From a checkpoint of a small contrastive image-text model.
Model: encoder depths [3, 6, 3], text encoder width 384.
Training: adamw at rate 0.00078, batches of 256.
Data: trained on rendered solids tumbling over patterned floors, 97500 training examples, 24.7 epochs.
Rows from block 4 of the text encoder, named by matrix and row number. Rows with one number belong to one attention dimension. Each number is 128 + 24 x the weight over its row's rms, rounded and kept within 0 to 255. All counts start at 0. After the name is the row's rms in percent of the matrix's.
# v: attention query, key and value (stacked) (text_encoder.blocks.4.attn.qkv.weight, 1152x384, the v third), inputs 275-329
# proj: attention output (text_encoder.blocks.4.attn.proj.weight, 384x384, transposed), outputs 275-329
v.145 115 [ 99 112 101  89 181 173 139 110 140 109 112 138 150 104 119 100 138 153 107 168 117 149 136 142 114 158 162 178 140 108 147 110 169 153 158 131 107 110 139 136  98  84 120 122 112 153  91  92 126 150 122 138  93 135 126]
proj.145 118 [125 112 145 136 168 124 109 106 144 134 128 116 153 125 155 126 121 172 113 135 124 114 145 152 156 130 130 109 115 137 162  96 181 127 165 131 112 112 131 127 165  86 136 169 124 104 126 109 145 138 129 145 142 134 119]
v.146 103 [111 111 127 131 127 149 141 115 129 116 107 159 129 124 159 134 161 133 145 122  72 162 113 123 146 111 161 159 114 123 124  88 101 119 102 139 104 150 116 117 125 127 115  86 113  95 129 160 111 151 143 108 157 145 137]
proj.146 103 [157 141 156 128 144 127 172 143 109 149 103 117 109 145 128 174 119 137  92 138 115 115 105 108 114 143 122 107 191 113  96 142 150 119  95 126 131 122 110 133 132 186 128 101 125 125 106 102 143 107 149 116 113 126 121]
v.147 125 [114 150 105 122 149 136 102 136  94 127 122 164 169 153  79 128 149 131  81 116 147 167 100 169  89 136 166 118 152 129 116 166 121 136 183 103 151  84 144 118 112  79 172 155  92 150 177 107 147 106 142 147 111 151 129]
proj.147 162 [ 88 117 166 118 107 134 110 111 108 138 149 104 153 101 126  94 117  81 128 144 173 130 120 163  97 114 147 109 136 133 129 150 142 121 200 104 125 139 132 109 136  74 130 168 135 143 171 117 151 120 147 134 157 142 136]
v.148 106 [ 97 157 121 104  70  75 115 119  99 129 123 127 141 182 137 133 125 139 147 150  67 166 158 141 130 121 106 106 138 131 141 118  97 166 101 114  65 110 159 152 118 151 134 105  75 161 151 114 154 153 135 134 108 112  74]
proj.148 124 [102 142 154 111  59 133 136 149 114 188 132 135 137 168  99 163 135 102 127 158 115 128 128 116 112 127 102 123 180 132 114 181 124  66  69 138 132 159 128 132 151 203 132  83 128 161 138 165 167 134 114 109 122 129 131]
v.149 092 [123 128 137 134 109 116 157 150 104 132 167 129  97 122 122 147 103 160 126  82 142  77 121 148  92  95  87 148 143 163 106  94 138 127 154 162 158 193 146 108 146 116 113 131 132  86 109 105 131 138 131 120 129 178 125]
proj.149 069 [132 121  91 138 121 133 121 101 136 111 131 124 104 108 134 107 135 125 146 135 152 127 126 122 113  96 133 154  96 139 144 118  85 143 135 126 135 154 124 119 119  90 108 128 133 141 133 123 109 137 127 109 124 132 128]
v.150 112 [107 132 159 126 117 141 120 129 106 118 141 155 155 124 114 130 163 112 115 127 142 140  97 132 126 141 138 142 100 103 107 167  64 139 146  95 127 124 136 107 114 100 154 149 146 122 174 119 135  97 151 111 146  96 131]
proj.150 130 [141 140 151 105  93 142 133 148  90 112 142 138 108  96 101 105 135  58 147 142 172 143  89 144  92 111 148 112 160 101  92 160 111 109 138 102 143 128 125 119 123 129 119 112 117 162 152 126 128 127 137 109 102 123 128]
v.151 121 [119  87 165 146 124 137  80  73 148 144 127 118 121 108 136 165 114 157  57 111 186 118 128 133 125 174 121 147 124 130 138 127 122 146 164 137 176 117 124 127 113 133 117 139 105 135 124 121 120  88 102 139 141 125 111]
proj.151 131 [111  98 120 127 140 139 118 100 127  87 129 122 153 122 133 105 121 139 132 112 153 130 160 132 129 114 143 143  88 135 154 133  94 157 188 103 113 107 128 145 108  58 119 160 136 105 147 141  80 110 148 153 172 130 133]
v.152 119 [171  97 132 140 144 122 152 133 165 119 138 129 127 112 134 143 125 142 143 121 144 148 127  97 147 133 103 149 136 134 106 124 115 154 120 172 106 172 105 147 104 180 129 106 137 132 148 148 150 105 125 108 158 116 124]
proj.152 131 [134 117 122 136 157 141 161 166 106 131 120 138  90 140 119 174 139 156 126 120 121 129 113  90 151 143 125 150 170 119 108 133  99 130  67 148 141  94 130 135 118 177 136  92 115 127 104 132 107 111 140 111 134 116 126]
v.153 093 [112 110 146  82 136 159 159 111 136 145 119 148 104 125 135  98 131 142 136 113 117  73  69  97 154 127  98 101 140 119 115 110 147 140 122 173 194 142  95 128 114 153 113 144 162 123 125 164 139 131 120 111 119 117 147]
proj.153 081 [138 126  84 136 149 117 126 154 146 129 108 152 124 128 133 146 159 175 144 123  94 113 131 130 169 118 128 139 127 152 137  82 108 154  58 166 140 134 134 132 100 177 134 111 131  98 104 172 142 121 129 125 148 114 115]
v.154 110 [136 130  94 167  83 122 127 120 120 142 115 130 116 102  80 126 103 125 118 129 170 140 134 144  95 158 133 127 146 125 101 118 164 136 193  93 134  79 169  77 116 104 139 144 126  87  82 164 114 126 151 119  80 122 135]
proj.154 120 [ 97 132 120 119 103 130  82  74 135  92 125 127 163  83 129  91 130 103 121 117 137 135 125 160 111 106 145 106 100 141 143 130 140 144 185 100 129 134 130 113 127  67 116 173 141 146 160 107 157 136 148 135 132 133 131]
v.155 109 [139  95 170 138 164  81  91 138 128  98 159 120 134 149 125 131 121 130 117 119 119 146 151 140 125  82 109 127 118 164 139 183  98 142 124 115  94 111 106 124 131 119 173 129 138 138 191 118 143 123 153 125 168 118 126]
proj.155 124 [ 92 100 148 119  51 125 114 164 120 160 153 141 140 172 113 128 153  94 170 143 126 141 149 136 133 110 120 142 138 130 160 163 104  95 110 131 125 144 134 133 137 133 132 130 138 150 165 190 102 130  95 139 155 131 127]
v.156 106 [123 117 149 104 119  98 145 123 105 143 135 116 109 138 141 161 163 111 131 149  64 127 170 126 134 147 132 125 134 119 170 124 142 112 113 116 121 130 123 128 113 125 154 107 106 125 128  96 145 162 172 122 129 139 152]
proj.156 109 [114 147 141 113  81 135 111 165 138 157 132 140 135 155 116 136 133 115 128 140  83 133 125 115 143 141 119 111 148 112 121 135 155 109  67 145 116 153 131 116 156 197 129  95 116 149 129 142 149 150  98 123  83 123 127]
v.157 117 [125 159  71  94 120 140 140 108 111 138  88 142 111 149 108 123 129 140 137 150 135 126 117 149 164 158 125 120 142 105  99 118 178 143 175 140 178 109 154 112 135 118 130 157 131 164  80 117 141 137 131 135  91 162 114]
proj.157 138 [146 173 103 131 150 134 118  92 136 106 117 120 146  89 155 122 114 146  91 114 117 118 121 140 100 132 133 100 105 154 103  99 173 136 161 125 123 138 131 116 119 127 116 133 125 141 109  81 172 143 143 130 108 140 132]
v.158 101 [125 115 138  84 202 117 148 121 166 138 112  94 154 127 129 148 152  92 125 158 115 147 125 105 166 136 152 185 114 109 143 113 160 181 129 127  90  79 141 171 124 102 170  99 121 116 118 128  76 140  96 122 139 126 154]
proj.158 104 [108  93 135 131 198 113 121 128 159 105 135 119 110 157 143  98 117 135 127 138 110 131 120 127 174 113 121 136 123 105 171 115 157 159 141 128 126  93 126 133 158 102 137 175 120  91 134 115 100 134 144 147 156 113 130]
v.159 103 [138 126 102 119 129 146 137 141 147 161 146 116 172 117 140 126 138 134 142 137 104 154  97 164 154 158 132 162 111 134 148 148 131  90 118 140 158 134 120 141 123 150  88 168 145 177  56 150 167 139  92 145  81 108 140]
proj.159 115 [148 131 105 136 198 126 129 135 134 117 116 138 130 110 150 144 136 178 111 109  92 105 119 117 180 160 112 140 120 151 129  76 148 132 113 153 126 117 135 124 119 149 136 134 127 113  85  94 136 145 132 132 114 109 132]
v.160 126 [113 105 155 125  96 115 118 168 126 114 178 151 126 163 116 121 141  96 128 128 102 156 155 142 106 115 120  80 137  99 150 159 118  97 131  70 120 162 151 139 117 119 127  89 131 126 199 164 147 104 148 140 150 108 154]
proj.160 160 [114 131 166 114  61 120 123 147 118 147 139 137 107 127  99 124 126  57 152 157 140 133 109 119  84 105 131 120 163 102 118 160 125  92 107 110 132 155 115 127 144 156 123 102 123 156 150 159 129 119 120  98 115 123 128]
v.161 116 [147 109 162 133 101 124 112 118 130 106 112 108 160 128 144 149  84 124  79 146 119  68 140 119 168 156 112 174 125 143  94 111 137 100 106 166 155 150 119 121 120 142 103 148 135 146 115 130 151 143 107 117  92 118 126]
proj.161 140 [145 116  88 141 142 119 106 135 151 122 120 142 142 132 134 156 149 200 129 113  78 127 155 111 181 147 107 158 106 157 139 100 101 125  66 170 129 110 128 138 121 137 132 102 128 101  95 158 100 139 110 138 131 109 124]
v.162 121 [144 102 119 124 153 120 156 123 103 109 104  81 115  92 162 115 101 154 121 146 106 146 136 128 156 110 119 159 150 138 182  96 122 141  91 160  83 151  78 150 150 105 136 132 128  81 122 129 105 151 118 118 172 118 132]
proj.162 159 [131  94 122 130 197 122 138 139 148 132 118 108 120 170 137 147 121 174 122 131 110 124 143 117 184 144 111 137 130 127 163 119 144 150 105 162 118 110 132 140 129 144 144 149 118  82  99 134  98 131 126 140 153 119 120]
v.163 110 [117 115 145 141 159  98 134 149 184 110 140 118  90 129 166 112 126 149 136 116 139 110 142  71 125 117  89 152 138 101 132 137 128 137 104 118 119 152  98 145 152 123 124 100 131  96 147 143 133  87 131 105 126  92 128]
proj.163 126 [137 111 105 136 149 118 123 154 150 115 134 142 101 178 120 124 145 172 151 121  90 126 144  93 154 138 100 145 140 112 147 121  89 158  66 153 113 104 124 139 121 161 122 126 124 101 117 171  77 124 107 124 139 116 127]
v.164 111 [109 125 155 107 122 152 108 141  94  95 109 128 182 136 105 109 138  90 143 151  94 108 145 171 110 115 139  94 110 126 107 138 145 136 146 115 117 114 137 120 117 102 173 141 109 143 156 113 128 127 154 153 128 115 144]
proj.164 121 [112 124 144 112  98 132 100 105 122 133 145 122 170 107 124  92 128  89 135 145 148 119 131 152 127 112 137 112 131 124 151 142 148 106 185 114 135 136 136 119 157  87 126 167 136 144 169 126 140 135 129 134 138 128 135]
v.165 101 [147  93 144  92 160 130 128 118 163 100 118 119 119  97 160 117 154 138 131 157 177 156 134 149 116 128 148 111 135 118 171 131 129 156 112 142 100 105 127 159 126 102 188 132  87 131 152 124 115 131 137 113 135 164 144]
proj.165 114 [107 116 124 127 164 126 120  92 140 106 137 117 152 118 132 102  96 130 107 119 163 129 138 132 129 120 159 103 137 114 141 141 134 160 182 103 115 104 134 138 146  99 128 158 118 118 161 115  98 122 156 134 162 128 138]
v.166 117 [106  83 159 149 109 109  79 139 137  98 160 151  99 132 108 131 117 132 121 128  75 105 180 106 121 118 111 108 107 131 134 126  93 140 112 119 137 159 140 116 140 136 111 103 143 115 152 130 129  77 141 140 131 116 133]
proj.166 142 [126 125 120 134  56 110 101 160 136 131 151 165 116 147 119 119 152 119 178 132  79 145 160 117 138 112 109 144 120 121 136 156  99 102  46 156 131 133 122 136 141 166 122  89 113 136 136 195 119 154  88 127  90 114 130]
v.167 132 [106 109 170 152 114  84 136 157 143 103 133 126 118 164 138 165  95 132 150 105 123  99 160  93 118  90 115 126 120 130 128 163  82 107 118  96  88 181  74 146 135 140 146  95 126 104 188 156 132  77 121 151 145 102 118]
proj.167 155 [111 101 140 128  56 112 117 180 135 147 157 145 102 178 123 126 141 110 181 131 115 146 155 121 131 115 124 153 121 105 141 168  86  98  68 139 122 132 121 142 143 164 130  87 111 140 140 207  98 134  86 118 135 123 126]
v.168 116 [107 108 156 161 102 109 120 126 155 141 138 131  93 130 134 162  79 128 108 117 109  53 194 106 140 118 104 139 148 159 136 166 103 116  92 128 147 182 145 109 145 185  88  78 160 161 114 165 154 137  99 113 144 109 122]
proj.168 155 [136 135  93 142  86 121 107 149 141 139 115 158 124 152 113 150 162 169 151 118  66 129 153 115 148 141 102 154 110 153 149 124  98 108  36 174 135 142 122 128 120 170 119  90 132 135  99 179 135 157  88 132 103 124 118]
v.169 114 [127 159 172 128 116 130 117 171 102  67 148 139 107 172 118 139 116 119 153 115 101 115 158  93 140 106 124 138 107 127 110 161  92 109 119 108 106 161  85 151 121 145 127  87 121 136 153 120 159 111 166 145 174 113 111]
proj.169 141 [125 138 148 125  53 130 132 167 113 144 141 141 107 124 111 146 141 106 156 141 118 139 127 114 122 116 115 131 148 112 105 160 114  74  58 156 129 163 121 134 147 181 129  67 123 165 130 163 162 144 112 107  82 125 124]
v.170 110 [119  83 144 128 146 115 120 150 157 102 134 132 131 100 154 133 107 115 119 138 121 138 154  95 107 126 103 140 133 168 163  89 113 174 112 147 106 122  92 154 178 174 165 130 128 136 144 153 125 143 120 114 186 119 114]
proj.170 131 [121  99 115 134 144 119 130 133 142 127 132 126 130 187 125 153 145 166 137 122 129 125 156  97 171 142 117 147 125 132 154 140 107 146 104 152 117 104 118 145 122 141 138 131 117 102 130 168  89 117 111 133 176 112 135]
v.171 122 [134 148 108 125 147 114 142 142  88 120 105 129 127 147 126  74 136  95 159 136 129 162  98 160  92 126 124 142 135 124 140 138 132 129 142  96 124  80 140 111 108 109 143 107 100 140 190 110 142 145 137 140 157 174 145]
proj.171 147 [103 139 159 104 105 155 124 111 133 141 135 107 149 126 115 105 116  71 115 141 151 122 115 158  94 111 145  98 167 108 120 160 160 122 196 107 114 135 132 111 144 124 135 138 111 152 171 113 139 107 150 143 152 143 133]
v.172 119 [ 88 176  90 100  98 152 103 131  72 152 145 156 159 145 135 107 132 117 116 120 121 144  87 160 110 130 159  58 114 116 150 154 134 118 149 102 164  73 160  91 122 110 136 138 114 160 134 109 144 123 145 115 114 177 143]
proj.172 145 [111 147 146 109  74 138 101 105 113 135 139 118 164 104 137  92 123  81 125 137 150 129 143 163  85 110 144  95 122 128 120 138 160 119 187 104 119 137 127  99 137 101 128 151 130 154 163 120 171 127 135 140 128 148 132]
v.173 119 [106 136 130 110 131 132 127 133  73 131 116 157 167 121 114  92 123 150  90 115 165 123  60 170 104 128 158 126 107 134 121 134 153 111 171  96 143  86 190 104 110  95 136 160 130 158 118 119 158 105 157 142 141 127 121]
proj.173 147 [115 142 147 112 115 136 119  92 116 120 130 123 163  86 123  99 114  74 119 119 180 123 119 160  94 104 152 100 116 127 120 140 136 132 204  81 136 143 133 121 131  67 128 161 137 138 159 107 148 123 144 128 135 147 131]
v.174 110 [ 97 139 160 105 108 114 108 107 144  92 161 167  69 121 138 106 158 106 159 156  96 117 165 121 146 136  81  85  71 100 119 123 139 131 117 101 145 153 126 143 123 140  65 130 119 132 162 140 163 145 125 125 106 104  51]
proj.174 123 [115 151  95 132  75 123 104 145 166 144 123 153 142 151 123 131 156 112 160 139  51 124 128 127 150 141 100 124 104 129 148 113 149  97  71 140 130 137 134 113 138 186 122 124 126 134 118 165 155 149  87 127 106 135 108]
v.175 125 [123 162 119 128 123 153 128 120  99 149  92 147 140 104 121 166 142 128 104  99 166 112  87 139 130 147 172 126 139 125  84 124 130 135 123 101 193  88 151  98  88 126  86 128 144 153 122 147 129  90 128 138 107 129 149]
proj.175 161 [141 159 121 130 139 142 138  96  91 108 120 131 124  78 128 133 129 121 115 115 164 142 107 145  80 118 153 117 127 138  79 122 115 127 176  91 140 118 124 128 106  93 114 126 133 150 135  94 143 107 152 128 132 137 126]
v.176 100 [137 132 101 136  91 115 133 127 119 125 148 110 162 101 106 139  92 107  98 125  98 154 144 131 110 129 160 103 121 116 167 143 163 101 127  90 154  93 144 158 119 117 152 120 164  99 111 135 129 132 131 124 127 120 144]
proj.176 094 [122 136 110 140 102 120 111 108 113 104 132 127  97 103 129 108 129 108 136 116 129 152 111 135 101 103 122 141 129 129 135 161  94 139 120 121 134 126 112 109 100 116 130 115 136 160 138 131 122 137 123 104 113 128 121]
v.177 106 [139  91 112 114 105 116 123 140 158  91 161 139  92 129 133 132 105 151 127 101 110  90 169 110 114 112  99 143 134 148 103 114 111 132 123 139 134 146  96 125 136 172  84 126 117 101 115 137 141 103 111 116 134 103 105]
proj.177 118 [158 141  74 138 115 115 105 120 139 104 122 158 122 133 131 142 145 174 144 102  73 141 158 107 144 148 120 136  89 137 132 114 124 141  52 140 136 122 114 128 123 160 116  94 123 121 100 159 128 155 100 121  86 132 128]
v.178 132 [102 183 105 113  89 133 140 131 110 130 135 166 134 111 112 100 135 120 157 156 118 148 108 158 110 147 155 112 128 104 121 156 162 110 169  89 165  98 170  71 127 148  85 160 123 144 129 106 157 128 159 118  78 118 118]
proj.178 174 [123 170 128 123  82 124 103  96 117 124 135 127 149  87 134  83 128  93 125 136 118 128 119 170  85 119 132  88 107 131 115 128 166 110 165 108 140 142 125 110 135 122 116 140 136 161 140 104 182 147 132 125  91 141 121]
v.179 097 [133 175 118 119 131 155 150 139 110 113 106 112 105 155 163 187 123  96 139 156 158 156  76 106 130 146 114 124 137 141 161 115 153 172  94 111  88 124 129 107 125 128 165 116 134  87 169 121 125 126 159 134 119 186 149]
proj.179 086 [ 85 138 157 130 124 122 150 143  94 147 129 124  93 142 116 139 120 103 122 126 166 157 117 122 103 134 154 111 175 111 106 200 102 121 174 123 131 100 129 149 108 133 119 110 130 167 148 137 119 103 153 126 157 125 128]
v.180 110 [116 128 124 131 125 151 137 139 148 160 130  89 109 152 116 121 129 149 113 120 119 115  91 125 136 117 126 133 133 136 138  92 140 163 118 156 190 149 145 105 100 158 114 151 165 128  90 142 128 124  98  97  98 124 146]
proj.180 121 [170 158  97 134 163 120 138 113 126 118 114 150 103 101 127 144 140 176 110 122 106 128 106 117 124 133 117 128 123 126 115  97 119 146  89 138 128 124 120 109 114 159 122 102 134 130  85  94 154 140 132 110  97 121 131]
v.181 128 [121  97 157 126 153 104 127 135 165  79 159 141  90 160 133 180 112  89 133 156  96 120 146 107 119  91 113 138 115 162 129 146 104 127  97 114  72 176 116 151 128 131 128 121 144 110 156 170  92 103 135 111 177 114 111]
proj.181 160 [109 109 148 119  81 116 135 167 133 139 140 152 104 174  98 138 149 106 169 134 121 144 135 100 132 106 118 143 138  97 138 165  91 115  80 141 121 142 123 155 141 155 119  96 115 133 146 192  91 118 106 127 132 120 129]
v.182 113 [130  96 135 142 112 109  99 114 135 105 129 116 140 130 130 139  91 143  86  97 117 126 180  96 138 133 112 149 134 218 153 131 110 126 102 118  67 148 138 141 121  88 160 114 126 109 127 118 111 133 102 127 130 143 150]
proj.182 115 [112 102 150 133  97 126 120 111 130 129 119 124 124 172 123 175 109 169 124 135 145 131 178  87 152 134 116 160 124 127 151 179  96 113 101 127 100 122 125 144 136 135 132  89 117 114 128 158 104 124 141 133 125 129 129]
v.183 121 [156 121 122 120 148 104 104 149 168 136 143 118  95 128 117 143 127 143 163 115 147 128 107 114 149 122 120 173 140 152 134 121 110 134  77 138 122 172 124 139 100 157 115 111 136 113 114 146 112 151 126 130 130 109 150]
proj.183 154 [150 126 119 140 166 131 169 164 125 135 107 133  88 152 117 179 126 159 133 125 120 135 121 101 145 138 108 145 157 131 117 123 103 134  69 154 128 114 125 145 116 174 128  85 135 119  95 131 101 116 121 113 132 114 123]
v.184 130 [181  95 121 168 140 146 140 136 172 151 141 101  92 127 138 146 132 125 140 111 147 108  98 101 149 141 121 150 134 167 142 100  79 121  93 167 146 170  99 137 115 172 135 137 186 131  90 124 121 128 112  91 126 122 122]
proj.184 168 [157 121 102 145 183 122 148 145 135 109 113 139  92 147 130 162 138 189 132 108 123 134 122  96 167 140 122 166 112 127 128 103  95 157  75 147 133 114 115 140 107 141 122 118 128 104  92 129  93 123 112 125 121 106 126]
v.185 116 [141 133 103 108 113 166 138 128 140 137 120 112 140  98 130 137 112 137 102 103 144 105  89 134 176 153 170 126 109 132 118 130 165  82 172 140 176 121 131 108 161 117  86 122 125 126  76 100 125 115  99 141  60 131 134]
proj.185 143 [152 146  97 144 173 142 134  89 135  94 108 125 133  76 165 128 123 166  95 117 137 125 123 126 143 135 126 129 101 139 116  95 134 151 152 138 142 110 125 136 114 102 125 149 142 110  89  80 146 145 148 113 103 125 127]
v.186 118 [120 131 179 154 121  75  99 128 159 105 145 143 129 137 152 132 102 115 133 112 108 105 203 121 113  85 110 106  93 156 145 124  65 114  81 130 100 182 144 143 160 138 146  98 122 134 137 166 158 133 129 101 147 149 130]
proj.186 144 [106 117 122 118  32 110  96 164 146 137 150 150 122 151 107 115 146 114 185 141 116 133 159 111 134 103 124 153 106 125 153 171  87 109  60 135 127 148 119 144 135 156 112  91 121 144 139 218 103 138  92 125 110 119 129]
v.187 131 [ 93 188 136 120  79 126  59 121  67 124 133 157 159 151 122 109 124 103 125 114 131 133  88 149 100 153 144  50 146 101 100 147 139 143 150  74 160  71 167  97 111 132 121 119 109 157 190 129  96 119 155 110 125 192 127]
proj.187 157 [ 88 147 151 106  42 132  93 104 113 133 155 127 154 116 121 104 127  73 140 139 138 133 127 147  87  98 126 100 142 130 125 167 129  98 158 102 122 139 131 117 146 114 128 121 135 158 176 144 161 131 137 127 138 147 129]
v.188 111 [132 162  61 122 158 168 147 108 162 160  92 135 127 108 143 117 129 162 138 125 121 101  79  94 117 152 144 151 123  92 149  91 109 120 132 180 148 137 113 112 143 123  74 174 162 117  67 117 138 137 119 102  90  88 146]
proj.188 122 [162 144  96 142 222 118 160 114 137 117 115 128 106 105 145 137 122 169 109 108 109 127 107 119 144 143 133 121 112 133 115  80 147 154 127 139 138 112 127 130 118 134 129 134 135 108  93  75 133 132 136 125 120 115 124]
v.189 120 [135 154 167 136 119 113 132 156 130 102 131 161  92 165  92 155 131  99 139  91  69 123 136 145 125  96 143 125 106 135 116 151  97  92 127  83 103 143 116 148 143 136 131 120 137 126 201 174 128 121 184 108 152 125 129]
proj.189 146 [133 143 143 119  49 118 125 149 107 126 148 154 101 137 102 136 138  89 156 133 122 154 125 115  96 106 121 136 143 119 112 162 100  93  82 117 132 140 115 129 134 163 108  84 126 172 148 171 129 121 117 108 105 127 129]
v.190 097 [164  97 172 135 152 118  98 120 139  88 139 122  80 159 137 139  87 113 125 149 172 143 164 111 120 120 122 147 134 156 189 127  98 164 113 106 151 116  90 139 141  81 130 113 123 118 164  82  91  91 144 137 141 166 104]
proj.190 089 [110 119 129 135  77 113 114 121 101 108 165 137 133 180 119 120 139 120 169 147 132 124 160 119 118 106 132 119 118 126 157 178  94 144 147 122 131 123 128 149 127  97 117 130 132 140 164 172  88 129 125 129 167 130 124]
v.191 123 [159 128 102 138 128 114 153 143 203 112 151 129  68 132 132 169 126 135 134  76  84  81 144  78 120 107 115 115 128 109  99 118 105 104 136 143 156 204 103 118 141 181  96  88 160 102 108 142 134 138  95 120 125 111 120]
proj.191 153 [155 138  93 140 130 118 135 150 142 116 120 164  98 125 120 145 139 147 144 127  99 138 116  97 137 141 110 146 122 111 119 120 102 126  54 141 145 130 115 127 121 166 122  93 119 130  90 138 119 136 109 117  78 104 129]
v.192 105 [113 107 157 157 132 127 140 149 178 144 150 135 111 131 150  93 122 181 107 153 102 112 128 108 147  64  98 118 116 183 138 142 114 128 133 132 111 177 103  94 162 137 142 110 121 104 156 127 118  89 151 120 153 105 117]
proj.192 098 [104  86 151 132 146 133 131 155 145  80 136 163 125 128 128 155 133 160 121 113  96 119 135 109 129 120 145 143 127 138 148 118 110 100  70 139 112  87 126 119 145 158 125 113 130 163 149 149 123 138 114 130 141 140 119]
v.193 106 [126  72 174 120 147 129 122 140 141  95 134 112 129 117 118 170  80  90 122 123 136 137 149 136 123 159 137 163  86 155 162 120  78 104 105  86 119 141 110 111 125 106 149  92  89 123  92 138  95 128 114 137 137 146  97]
proj.193 099 [116 127 108 123 141 146 110 125 102 126 126 109 108 144 140  98 127 142 111 111 110 148 181 132 109 155 128 128 142 149 122 149 144  93 100 116 121  64 115 110 138 139 127 123 119 174 144 135 128 146  81 143 122 146 140]
v.194 119 [131 121  98 123 115 141 122 132 120 124 128 111 130 145 162 100 109 108 105 136 140 144 107 159  99 145 136 111 149 102 154 104 150 122 173 106 114 128 156 172 191  98 104 151 124 135 111 125 161 152 127 103  96 170 104]
proj.194 133 [164 166  98 121 124 128 116 100 135 140 115 126 133  81 138  90 133  99 136 145 123 132 109 124 138 133 115 114 121 110 122 137 143 182 147 122 125 118 131 139 151 110 123 158 124  66  99  86 141 135 187 126  76 130 127]
v.195 123 [135 170 133 123 121 116 145 132  63 182  90 134 154  97 135  96 151 129 129 161 136 166 108 146  96 118 139  81 126  99 118 109 128 141 137 122 154 152 117 140 144  90  82 154 120 108  72 131 148 135 125 120  67 143 113]
proj.195 147 [166 154 106 120 105 127 113 113 115 166 112 144 155  96 156 106 133 128 144 146 137 130 103 134 138 128 112 107 100 116  95 147 121 187 148 132 131 124 127 146 135 103 121 152 138  74  93 107 150 123 187 121  73 119 128]
v.196 110 [117  97 142 119 168 163 139 144 155 115 125 160 124  90 119 145  96 137 142 130 134 135 132  84 143 119 155 119 105 156  75 128  74 131 134 125 105 133  85 102 138 137 150 102 127 102 146 128 109 108 107 124 180 104 121]
proj.196 118 [108  96 160 137 161 118 165 163 151 110 129 130 112 157 121 167 116 165 128 109 140 120 133 113 108 125 146 132 116 144 139  98 117  98  90 125 136 114 128 113 138 154 131  99 123 142 146 145 106 126  81 131 156 136 125]
v.197 087 [112 115 107 162 151 118 121 148 131 133  94 107 135 184 118 172 101 140  90 125 141 126 130 143  96 142 120 123 140 106 145 176 152 158 118 152  95 154 134 177 132 119 150 129 125 124 133 119 136 151 124 113 123  82 145]
proj.197 082 [114 113 134 109 140 168 155 100 123 143 100 115 116 162 111 144 144  68  99 109 136 124 142 127 122 145 114 121 173  94 112 140 133 116 171 107 136 192 142 120  90 123 125 140 128 149 127 106 115 139 124 136 144 126 128]
v.198 104 [121 154 179 111 124 150 122 130  90 135 142 110 145 159 100 151 109 138  90 114 130  99 129 139 128 126 132 128 113 121 177 121 130 131 159 117 141 120 159 165 118 102 140  82 122 112 105  96 136 123  83 145 135 138  97]
proj.198 120 [126 140 115 109 131 152 139 118 111 138 115 117 142 153 119 122 143 108 103 101 106 133 192 127 127 162 130 128 165 118  92 149 151  71 139 123 118 153 139 110 102 127 134 118 112 165 137 107 152 128  80 156 121 127 126]
v.199 104 [124  70 159  76 154 164 110 141 134 114 115 154 129 137 100 125  91 127 111 102 115  95 128 122  95 143 118 180 132 145 105 113 106 129 127 112 100 130 152 124  97 147 150 129 117 162 157 105 142  95 144 118 159 107 128]
proj.199 113 [ 87 106 139 137 168 133 154 128 111 112 137 113 123 161  97 172 128 122 100 120 104 118 150 118 103 160 140 141 171 129 141 124 126  73 138 117 120 132 131 109 114 138 128 122 130 178 164 118 105 140  83 146 172 139 133]
v.200 106 [ 83 162 160 107 141 162 160 131 126 129 133 117 120 132 165 131 122 123 110 147 168 169 117 116 100 126 117 109 128 126 151 102 161 145 169 122 121 133 102 167 159 114 113 136 132 102  86 100 174 126 136 121  95 126 109]
proj.200 124 [179 168  95 116 118 121 108 128 105 132 122 140 137  71 161  49 118 132  95 121 113 161 134 121 151 122 115 107 127 121  89 136 170 162 120 141 125  60 127 134 150 116 135 151 118 117  97 105 136 136 157 129  79 117 133]
v.201 097 [168  83 121 117  93 136 126 158 119 130 159 135 133 130 100 116 114 171 106 119 173 160 137 146 111 139 137 108 131 142 110 119 141  96 154 146 128 103 118 105 160 103  96 173 147 105  92  94 138  65 121 118 122 131 116]
proj.201 072 [126 136 132 152 142 132 121 101 140 146 112 124 128 131 144 141 144 155 154 160 137 157 149 128 113 170  97 128  91 154 110 152 108 135 150 133 128  89 122 125 113 141 124  97 137 102 122 143 148 125 159 121 101 130 141]
v.202 108 [137 161 158 127 146 103 130 120 139 130 126 119 121 172 106 111 132 113 105 165 157 111 147 109 101 123 110 122 113 131 136 115 111 137 157 116 103 126 168 153 110 105 131 143 110 108  94 132 155 135 127 104 126 133 115]
proj.202 095 [141 162  99 130 160 145 121  96  99 125 116 110 116 118 129  71 128 116 111 121 118 148 174 147 115 136 120 133 147 140 111 154 154 118 139 130 118  78 126 113 110 151 130 145 107 160 134 105 149 136  86 145 100 137 128]
v.203 111 [134 108 138 124 102  90 131 130 136 102 133 131 146 129  98 119 146 113 164 123  73 128 133  87 109  92 141 122 129 152  98 138 108 135 126 117  84 140 104  97 140 182 113 116 118 139 172 136  95 132 137 154 153 136 125]
proj.203 132 [100  79 163 138 125 117 132 155 164 121 141 138 104 156 109 189 128 137 151 136 152 106  97 128 119 130 129 146 121 133 178 110  96 119 116 124 136 165 128 126 120 132 136 105 143 122 131 162  99 124 131 109 171 122 131]
v.204 093 [137 133 135 114 137 135 144 160  89 110  71 135 132 157 146 152 154 145 138 109 145  92 114 135 106 135 119 171 121 157 109 121 105 136 116 125 109 130 161 133 143 120 181 133 122 143 172 146 137 118 129 136 159 148 122]
proj.204 101 [114 127 119 123 174 124 149 138 105 139 132 105 127 152 115 171 128 113 112 137 152 138 150 125 122 174 126 134 171 111 114 124 135  95 141 120 122 183 140 137 109 118 133 146 123 155 113 100 120 115  71 146 150 120 120]